From a checkpoint of a small waveform VAE.
Model: waveform 16khz input, encoder norm batchnorm, encoder activation relu, encoder depths [3, 3, 3], encoder widths [96, 96, 96], decoder norm batchnorm, decoder activation snake, decoder widths [16, 32, 64, 128, 128, 128].
Training: adamw at rate 0.0016, 5900 steps, batches of 64.
Data: trained on telephone keypad tones over noise or synthetic speech, 39062 training examples.
Rows from block 7 of the encoder of a small waveform VAE, named by matrix and row number. Rows with one number belong to one channel. Each number is 128 + 24 x the weight over its row's rms, rounded and kept within 0 to 255. All counts start at 0. Numbers have three digits each. After the name is the row's rms in percent of the matrix's.
After each channel's rows are labels from the 100 clips, of 14976, where the channel reaches its highest value: "top examples" is what is common among them. Only what is clearly more common there than usual is listed. The data: telephone keypad tones over noise or synthetic speech.
# convs1: first pointwise conv (encoder.blocks.7.convs.1.weight, 96x96x1), inputs 0-95
# convs3: second pointwise conv (encoder.blocks.7.convs.3.weight, 96x96x1, transposed), outputs 0-95

convs1.18 098:152148149118160135108139155156133123127122148120165132078114149121148094131076130145136099108124144106125122135116123123110156139162131173137127129124118137139125157137186138083144123111118135153140133145117052134123085084126191093140124135151153092114117128160158122166142159098125081134
convs3.18 133:125120115130132148107146141137139199146151142137123122106119169159199120134110108125125088140163139145156140129118138156119135133135118153115147139116117178126134106131125140134148132165153122176150095139141147124161110122172103134096150126133146142194135172132109129111096153165183167135
top examples: white noise; thin (high-pass)

convs1.62 101:135097117148146124099122139148123121119117093135084097171117086117142107141133150112133097157149136097080095056136132116159113127134117116139131107134118138141121161139110177114170106108100142135128119083117110120131122129132113154038145148129122136138104133144102138109149185148139101129
convs3.62 103:124129143154114140130110174109106107175144131140139108115138130117146110163137110111086120131132087138109104179146149138103099092115181112173125138127124130116149093125137122133149122131152126080133129151143180128118147151101113133108114152109081123109129112157045155167135090151121139149
top examples: speech; mains hum; number of keys: 1

convs1.28 107:126155122149112107130116140131128144135171134114187145078131080145150083133153059128147153144123117120113102103155126132150123116124105119136129209125146101126134153113150166101118126153123120090155166125151087132140116107134177131159109164129095120114137126130116134161121167103127134145
convs3.28 106:123142133076134134138106145130161146085154146158106127099141143151118097117141114126097086141165129145181106101106138157129134154095136162161088104107169148150130122155149129128143106163106152132143152116080108129141146147156134163070150148183142127127128152122103113113136168137152152146
top examples: quiet level; number of keys: 1; number of keys: 2

convs1.49 108:117131210116145138130118132121135131126107145133140137167132121122115136067106138113133144094133128123114123150140124069112211136115123099134139125123120136122124119083123114117156136155146122097119129131127115125115123172123186151139133233096121134118125129122114120117110101145135125124
convs3.49 109:123142133118154135159115130162135146128150155088082091158152126162137106146135135135138157157100136109104136129125165125125154168115093160122156136144133175116118142189132169110139158122153147107131137112142129135158131145138134153178135066175154140150154165155094138111097100154127124156
top examples: white noise; clipping

convs1.54 104:119118104147121119118155093084088130139156130139055136146128121133105136132133145136148140183135129149079122203143109122129131084126149122129115137142133136137173164138086128150175111159148121140135101089114134116144110116134120120152116149173114125118132135120138133192125121178131155110
convs3.54 091:121130149126104116143151133062158129150119160115118121094133108117148122134200114130136124149130124121143096084144116118146130048151105101124128122133126097141134115141135121083138134118125148156136129135136132144144081133136125105095126134103084123149114112043107087094143161137111142134
top examples: clipping; white noise

convs1.79 117:149155123126117094092130168133136148119126130141156124107121157158130133124094133138149151152121144126166165181121121101081134153114165119143128159106126122135116158117156150122127158190155132142170127165124086107173114124123146104206128167086128148121150126109115101091133116120118119134
convs3.79 107:146136128116134131122114117076179113126151132137106123108141187083138117123097130134124116131123153138157123178132129131140130141128070150128172085122158133172125121123128136085157134130148115179145157119116125127111154099158135106099163123097080115099156100094130194109119127132111150126
top examples: number of keys: 5

convs1.78 108:091148144126132112127162162102128121140158123076219130080148189145104132126102119141123107159100138143140186131127135160091142120138145100131145146115138131146126130165112086135118148168118123137086137146122115117137140120136147125163113076105117100112149137118113094147125101135108140121
convs3.78 102:134160134124108120103165162145138115140118134146089137092138128121097128137144133111111151104154092165166083120147141136148161169153146139158167103141107122134133139135133178180189155131064133135140123156114127124128169123144122136098125182170148125119126105130117133096166149136133145148
top examples: reverberation

convs1.36 075:131126110124129125148114123093133159122120168141167127130128134134132128124146062127125138123132135127126150138121132131108124141123119084121133129125099125138145144138123137103128117138066129131141131116122136127126111132120106170214135137143027128075141133193120136135135127130128202129
convs3.36 105:153130146054163109144130103104141128106094099082079118107143134125120126094164140152113116159134160099104135130122119133088090112102164148136116134154183141146119119102151139101091079130143156144115153079077104119115115153134098133122150135137154115124105133122131129138133165120124105100
top examples: quiet level; thin (high-pass); number of keys: 2

convs1.47 072:158125118113148143128149130135132124132129188141101117135140108121187154129072161140122123132120105132116131114118127126141154103120133119132116125113104130134124124103135129075086126091058121117139092128131098144127123104129129145144138117159118105145130136251140115098133133124140100141
convs3.47 109:159133153149142142152145144128132145148126110095146122117137201122178122116124096111111119163114142132124121170127123120099088118112126192125162137151151122096130104108142108142119114198215118138156133129124130136145103109158125107103162114123129124131155128147156141143088127138133150100
top examples: number of keys: 1; thin (high-pass)

convs1.14 101:127101116115114133128104151122125134130125208134134131167132117132119120147152182121119106125114122147100129206134137145140044158106083119120129170143124112115133169166084124122078127110125132137129127134125116095140142084128140159130121146134091136124109112125108094094127100131138120123
convs3.14 130:115145132128138122149125148195118141132149150121100099156140133165118109135164123106116138144107093113139138087129168119137149204127119141148126140136132145087124074145133121165118138140122145132176136117143136128159153149120115156150125105181152133134125163196144076105120117128132103158
top examples: white noise; clipping

convs1.72 088:100130131160110139107146142100152101131155103144115137120118121152109094123094146109130175133149152149099108154141119106118091127112099163150114151149131104136141103161135191156158115155157122133197113132127112124162112144132121089082139153102115131179109127080121149168123130144132174127
convs3.72 078:131142137149148151117218111176122133130160135133152094137124114159132176107137120135144093131167153136143142105133124141152143118146139081082169150142141132113093130167132114156096146118160139100131142173141140127172115127116164118104145151170161143142109160135155162144124123131116116145
top examples: quiet level; white noise; mains hum

convs1.85 087:148143167167175138114140120096115108103090130138128163159143093112133128105117130161116132093135115171105110162150134127095172085107058119116123089103128126133123113093162097158103116145164097120128115112141134135125149147133158161121154136137131112149162140106138133087127161115148180119
convs3.85 071:167148132144105140134118117159146131164114120120091133120115132126146098158150069120128113069127097143139107142122081124135131158121164134137094117122135106152153162102112122122087107168142114164124156158129176111122152120118123107109086127072083164160155125151150148087142131124124157105
top examples: clipping

convs1.38 093:146127132129127124129144114050126132135128255146152128153131104117114117125110142127125161125135115155128128185133129125110138100124116095130130122124142125145108114133145120118119122138140134137137133131127116133133126140116114140138128187151120087133104128138153141116141161099126163123
convs3.38 102:117117137168116149132164171185127125119116136145137096148137121152119136131098106126134114167084131127130127110179135133135153132142113121117141094142125127097100132137137140175101138135136091123130081110153118124146117093109160119135099046135157131124154125179144048119111116141138118127
top examples: number of keys: 5

convs1.86 107:115138136113138133130165121078087124112116123114120107125129145136127114121122133140126115134157129162131143129122142122159143169130129147088126139137136097134129050128162150196138117143199117149110100132113116127132143153118120086133133150160144096160161114065179140133102130143148166157
convs3.86 068:147132111129112116126126149093162158121103146116158127097136139139138133155081110193132115149122108108096118125141085128119132144132120118122107151159094114157108186083128131114096109127091122079109080116141120126137074122142140129103114112068097127151155113136166124138087115106130118091
top examples: mains hum; number of keys: 9

convs1.80 095:139110123144124122133133150178129137143135139112110145090122077123120098132082127116127073129114126122121112133123126151111155142182135168116127156146132122138122160101137159113092124095113096125157115138141052116127142070134146143138121131187132107112069132138139116162128147146134067126
convs3.80 104:106098121134136153109142138133159199166152131161135136110094151156173121145124115160131110124147124147118124127109127170106142121140123141119144164113121189125145127131115116149144134154150131157156116149150172112144075129167117121099150129126126144174124185132099127099111153172175159135
top examples: quiet level

convs1.7 098:156110113140121136133167117063135137135143241147113116166118163120128148116116179124115111125103139163137106132160122123095105139119124092112123130122132101127115180140110136127057110115142123120138132126127107106137163126133131130123126115133132080131127145106156142121117139142130183115
convs3.7 092:134134119096148139129092101060126114128155112090137155119125124117121114129146145130132154099137088135123136172102131123105102139111132147145121144127145120185157168123113161065134125126123170120116166134111124135114141159145146127124156192117096122114124128075104209126131143118125136127
top examples: rumble

convs1.67 094:107098117133150134133146126088169097122131177125101120085150138107125139151101138129127122109138129178116099063115131154142147124114142156145087129147130143120162127085130121175089108137116130118117119135137114101108108111129144127077132084128060103153117132152118139137129128125147203116
convs3.67 088:160150152144137083163119111126141122126110087076124123134165082090095126123125149135127128135117142131132121119126091129143101156127103095127137118152141119133128105113167188131161146075096122048175138159131116143117133133146083130143165132155112107095142100109105142141135130136122120157
top examples: speech; mains hum

convs1.82 102:087150127125165139140143108121115111122149110121157157154136150103118089100135171127089129091132115096159108096147148137130165094146126087101108145091147135119148155140122133127090125158130109119099141105119124158133113111114155168108164129136173127134169130114190124068119148083138119156
convs3.82 075:117124142122113147110093101151130143135101145122165155118128145123144123118098088097133126096140040140111133125119132127130107175100140143124066103136159108106112111144118144129119117164110080132119118151104136129151126081132154128095121110126069148151095119071174132141102117131137153136
top examples: white noise

convs1.66 066:116154119137155114129150141083127102142122140151114113115138120135123132137134024141100146116103147152132110054149108118105166102180110168114082122110120137120109112105111142154102146119146129146120117103155128150150171119133126157132161145127085099143170141139137133143142152134126145144
convs3.66 037:149150154148189127133185121139147153116129110142088111122164132115129180157148123167130159130113152100115104107137102105096132082097065125096186121153169118125101133105173126151154133084145152147149115151122150144134102135140156152125125114139138115130127167131123121123108133128128093131
top examples: speech

convs1.50 104:157111107144062132107125153121111120127103168145074132161127124136128151156145178128140095156104136111144148108105118152135058198137119130115135118157143129138110207143112154119103098117111126129151090124136122103136137096117138119143105132178108133126138121134099143147122130145122152126
convs3.50 106:113103128145121167109137112120133144119147101142159178139113128168158147110110105137144127117166150136123165128115115172118118076126149092124174113122127151161143190089117147119146121120124113099073120148133134123125094114133161089130136138085147132137136158132140195108139120085154125095
top examples: white noise

convs1.22 105:103138133130117117132133148131099135126127140190111146153119143074146129153155182145150119120133094128111120142100135167144100134143125131116118107111121162105113227172143112136139134139131127135104086112133126107079123096115136095161151142141079118093108136135092142155128123165137140138
convs3.22 088:117133123121137103150144140127140148110144177072107075144124175127137105095167137141127104145123086140127124073162118109107115166130138138132096133124182127074142097176103087137121117142138147147126150119118124125140119133121099144143126122129161119151133144079133066102110137175128137135
top examples: clipping

convs1.11 100:126158187142177086126126145153099126128110134131111100170122165108137087098117147121111097074143151118151112096123139102128175103149094121088111145117138103125131111084109085134153150105123131118114118123118098147108149110102119157103160117128135128142114156148152184103119122140147082112
convs3.11 062:115116147114113180143143112118103112119126138117162113110125124129158111111125114133111139153112144179148078143147128124135131175119135145131125132114114157112129096147139138143168116147168113117136115093121098116177134109128171100172165091146141190123101096113128140103107115185118195124
top examples: white noise; thin (high-pass)

convs1.93 104:137135121141141122141164134106127130113114192123157090155126158157130141149141191127121157111122146145119164197151137148084107168110139103080123159117129147139139173142147098147062144141156121169163088127134114119132130116134127134153136127111131146129126120103151107089138124118153126153
convs3.93 109:109128114130133123134161110188118146126110114138133112148117119162137142121130146141153103136122123136137126083133135134133145144127136110102107140141123140065109071131134080172103123153140138105155104121153139123145101134126118146137107107142164125139135161239131062137096140116130119126
top examples: rumble

convs1.31 100:103119108137132116137107136103116138152122131131153153167134139120114106180156095145105167109134131134081112145100120135139109096162145073113133093113141104126099120122147072115193083140104122115089119111127158153122131133119107107178152161139109137106081142144099132089117119122148168139
convs3.31 096:131114125069148111130111121121144141105071107107037099120126121139106102110166123151106110125143156114105141131138129147092114114111127124158098120119166153150138136131132150100070084116112143123087135098078103110118118157128106091096118102144164109124121127124100121116119140115128104098
top examples: clipping

convs1.32 091:150107108144138137123188106055120139127133233141104112180128155130127141106105156155121124117121141145116109150103122142115129108140154070121116110134128133144125150142161119122090116103149125107147133128124115119131152118129109121122129137120134103139129126106157153130101160153131199104
convs3.32 096:131137125095151133131067090081116119132160141106128171128129137125130111123146156113120158108138095143118140161066132123120104148110137141151129148109135122167168150131127143093153125130136176121135160131117123148121141184145131133144156182118103143122121138074113214135129123112119146133
top examples: rumble

convs1.27 103:137079110079100147124168154096070129132143135115114137128109115154126121133130106171113135170129141156100134134136144128180126116128106122111161106163130146128102108138145141153150116106153126166147116112103129106133110086122119096070098149126082101121146122100076117166132158149127172112
convs3.27 085:135150138135146121145137100144090138143124135129172143111140104123136180113141127112141121129149105137125137160082130108166099106152124131070107148182106118093066113131108127130124154098107079132121084138141138146138122111118130113120124113086063154139075108088150091122132126153110138136
top examples: clipping

convs1.52 077:126130134144119137108127107251135164124132100146145115131127116132126106121110146116128135111127126107125150133138117144107108128139110122100138122129102136135151145114126105109110131158128123138119137126131098129129144118136138140120110112124136155088122123127136123102128144143118000133
convs3.52 128:178180159131117083173122124124117101105108100116123103138164119071124137106126140106150134141110138108188141133142130064168117115141096130099107113155128071122122113103152141117143126128130126124174121106113108150098167120113099134131118130129135111092129076126124123148146123099086116126
top examples: number of keys: 2; clipping

convs1.15 095:128129105130145151134055082120115130142124143144166104090119141141111099161130141121136140111144122132084165153170129140190117075144132102082136145163136141123134131132148116105157133122143145162095116103141135137119118107122133112108136147124149142147125120126209100152130187148118139136
convs3.15 088:130117120133127143116073178108133117133117120183099144134119133103123135130094127126106130131153145115104165143128133151104098158112133147147172105091172117117071145119151137097082109114127089142098137120115142109123142108121112122142115103081074114126117087127211142132118111135141128107
top examples: rumble

convs1.34 096:118141127099140123133128099215139155133132080129139110131147148134122096134084125142122110102144137119138142090125121142088120102164100129131119126101139127126127093117161115141175135127126124100088118122133097145155117125119143116120134123123134117114117134120137121112151147178131010149
convs3.34 111:116102077134124161079126127130147150175159136157153141089102140163134108159115133165107085113164133135106120150111109163086144138094160119148156163072118169144144159155105138139130146141124146151067145162137168099140096131150137124121137115134119149143120156133119131118135131156150122146
top examples: speech

convs1.74 083:117123148129128132131129129255134127124121118136134133129129134120146123131112118115132138102129124070126137144121129113105115139145128135116118123129132122130131135130111142086131121159097128129122123135126129125117123119128157110148139118127133149109134133134140128120123125117126000129
convs3.74 127:174164156131104076176122134120110105114122105117127103141169118095119156098127144125152129146114140092150137138135116090169104109132112110080094132156131096130132112105164140114142112118122127127144130109112119151087161129092086147135098137127139070107129094122117125162170117098074106111
top examples: quiet level

convs1.13 075:120128123131123125132131122255135182126113096142129129134136109123116111133106127105130128119138129080129140126142131127123116133142106130112136114128123129136132152111133104110131135176138142134141138132125128123119141112109150121145125130119152148068122138108124132111127132132133001132
convs3.13 121:176192168140124100170117130129111092105109098116122110133173118078124137109121137099138136146105141121188138140144143074160114119146084128106116106175130080117108117104164134115145121142140114114162119114114110161098160111114106141125115131134141118090125081131121129152133124105089117129
top examples: number of keys: 2

convs1.63 075:161115110131112127146138113094129162125134172139128117116136114115143149121131080149123140139124124129130130170135122118117130118119134073112120110127116129131135131131125122105132138135058133108125154119134140111128107106125089174191126150127028146083127124183128130102144118131129199125
convs3.63 108:111123115170105140118117150139130135155163154171171142145109120137138131162096140121161135097121095150160106116138142129177171137154083113123138129117082124119140152155106118157188188121121113122142096164187146146141131107120151149135108123124094149133173132141118137111137111137133141175
top examples: quiet level; thin (high-pass); number of keys: 2

convs1.70 084:156116126146135131131144148193108139134129140137104136127127143138189128133094152122123142130131136074145139141111119125130147134138126144101122126132095135131141122127121131055133116111083117136136133126133097124132118123120128135149141123130147131127118125210146165104127135085127013117
convs3.70 125:115110115124160164113123124135148154129119147125126144108116161142176090146139093135110132119139128166111111131115135158086141147111135171174175119123143154122121130142121125140110137176154125142125131138138132118164080125189145106106168128134125165152130147143141138107053151150184167135
top examples: quiet level; number of keys: 4

convs1.25 103:077129145120142120148186097142102121139127122126127104135133147106126154156127098143119152099133107120129159137124115141118103136144147179108135133132127125134160020105124114169098106175164127105085149124137143121114130098130106130125157093095101146130170133087136140132113142104118111120
convs3.25 105:137138138126123100137109120147109102127107123128091127152133140100114117110134145089088157140115073128160134103163141134103141087123164111187102079118166122127149074136124098132132140137122144179142148138129118151101141151130087159093142136123114109101135101149098100169170152144138109172
top examples: mains hum; number of keys: 9

convs1.43 110:121110098138092107156136148126134155147136112150166113093139093116098125183125140130138155135127146152127123093137125153145062118161122159124111126137122125138123128156097149134125109145157107127143079125146118109119099081145124088094179097147120110104111138070139131185134178118131120160
convs3.43 099:081167157121159150146137115104131114137142134110131122127138119108070094137165134124118117136122116123175129103094176143150164150129127133134180116137159108119107151163135144142128143109112179124126142125133123149092123144135173165113141120192142094100131122133146101085106133114127086183
top examples: speech; white noise

convs1.45 100:160155159089112124147115152102153123126143142168114155111127125128140112138156141089137162126107102135175117158103125143108122187170153119167127086129130101100147146154124145129128176074120125108153142117135146104145117123136125130131124133107141102128093128136049135130194158115142126130
convs3.45 090:117100115129121102110095129139165127125151101130140092110125097136109093126124098157133124114119133107126130149158167138108135075124132132149110128132062121161146158089160142157167115076076133117110088110118117135079117132105115136106107106111109091115159132100061113122110134124119092136
top examples: clipping

convs1.64 101:151148136104084099130131118111179129127121145162095129138129107120121172135124168116125101153120137169157127101150137127113101158130161135089124117126124131117096184152066176183165148085151115121142113107095126151139123147115135147116112115150116084157150135089123123124154147147123163147
convs3.64 085:090122137139113178125100119117167141148173106099144138123105098175132121122128085147140114124136135106124114110133112155121119110120109133143141125107152157185146155143093168095161088117119134084104139147123151116138128111130190128123116133086122094134175181126142127077120121080130127124
top examples: mains hum; clipping

convs1.91 092:097124126092148085148090159127119133119156137128146157145148109093075119095131148105104128082144165142112122156157134143144155105149169110119143117127136076145167213128139075117160121145143132129121113137118121145117104132134143127135091146136133115118160163106153099120170105153140118138
convs3.91 072:106109122162098125128104145108110120142144129144125156120149128117111120147117084116103129128120143087078090110090090093112121195122132079127157147154144113119094132120131147116108116108091119101098121121112155116137128109135126106080145133111038138136093104133168158099108116132124138138
top examples: rumble; clipping

convs1.33 115:089162137168138127093120117080144122114115167136177108125115182123156129125122134126131136110151119118148130119137118145107143130136155138143106146115139137123112129134139000128157134140141122110093103163135131110124099135116161119139152087108115119117160116130109145129149125090132160124
convs3.33 114:144131128134119140096114153150099130131133143118121125100144131136111121140166107104083131100095077138139082123147111112110134142146109126168156075114088124110112165100116220161101137169128144112107161165138139141145153147121144141122107123146147148121135115177145156119149133161116120168
top examples: rumble; clipping

convs1.76 103:122111148108136144109157129129129152141169141161156115121142113112127094101119156133146186154142111116125147153137137085118168157094144091129176135135138108145116170159113095101088107137159117104087110127172097128122132130144139159153095181124171135105121126107139089152098084108137130133
convs3.76 110:114142127117139156130143143188127131132092138113125112123122162150150126116131167147131130134119095113144122103115157107152130172111120145121108117136141139098104122147088115124100124169182131154159134122123145139162103152140130124140110151189156146134140137244120168127106127135131112143
top examples: rumble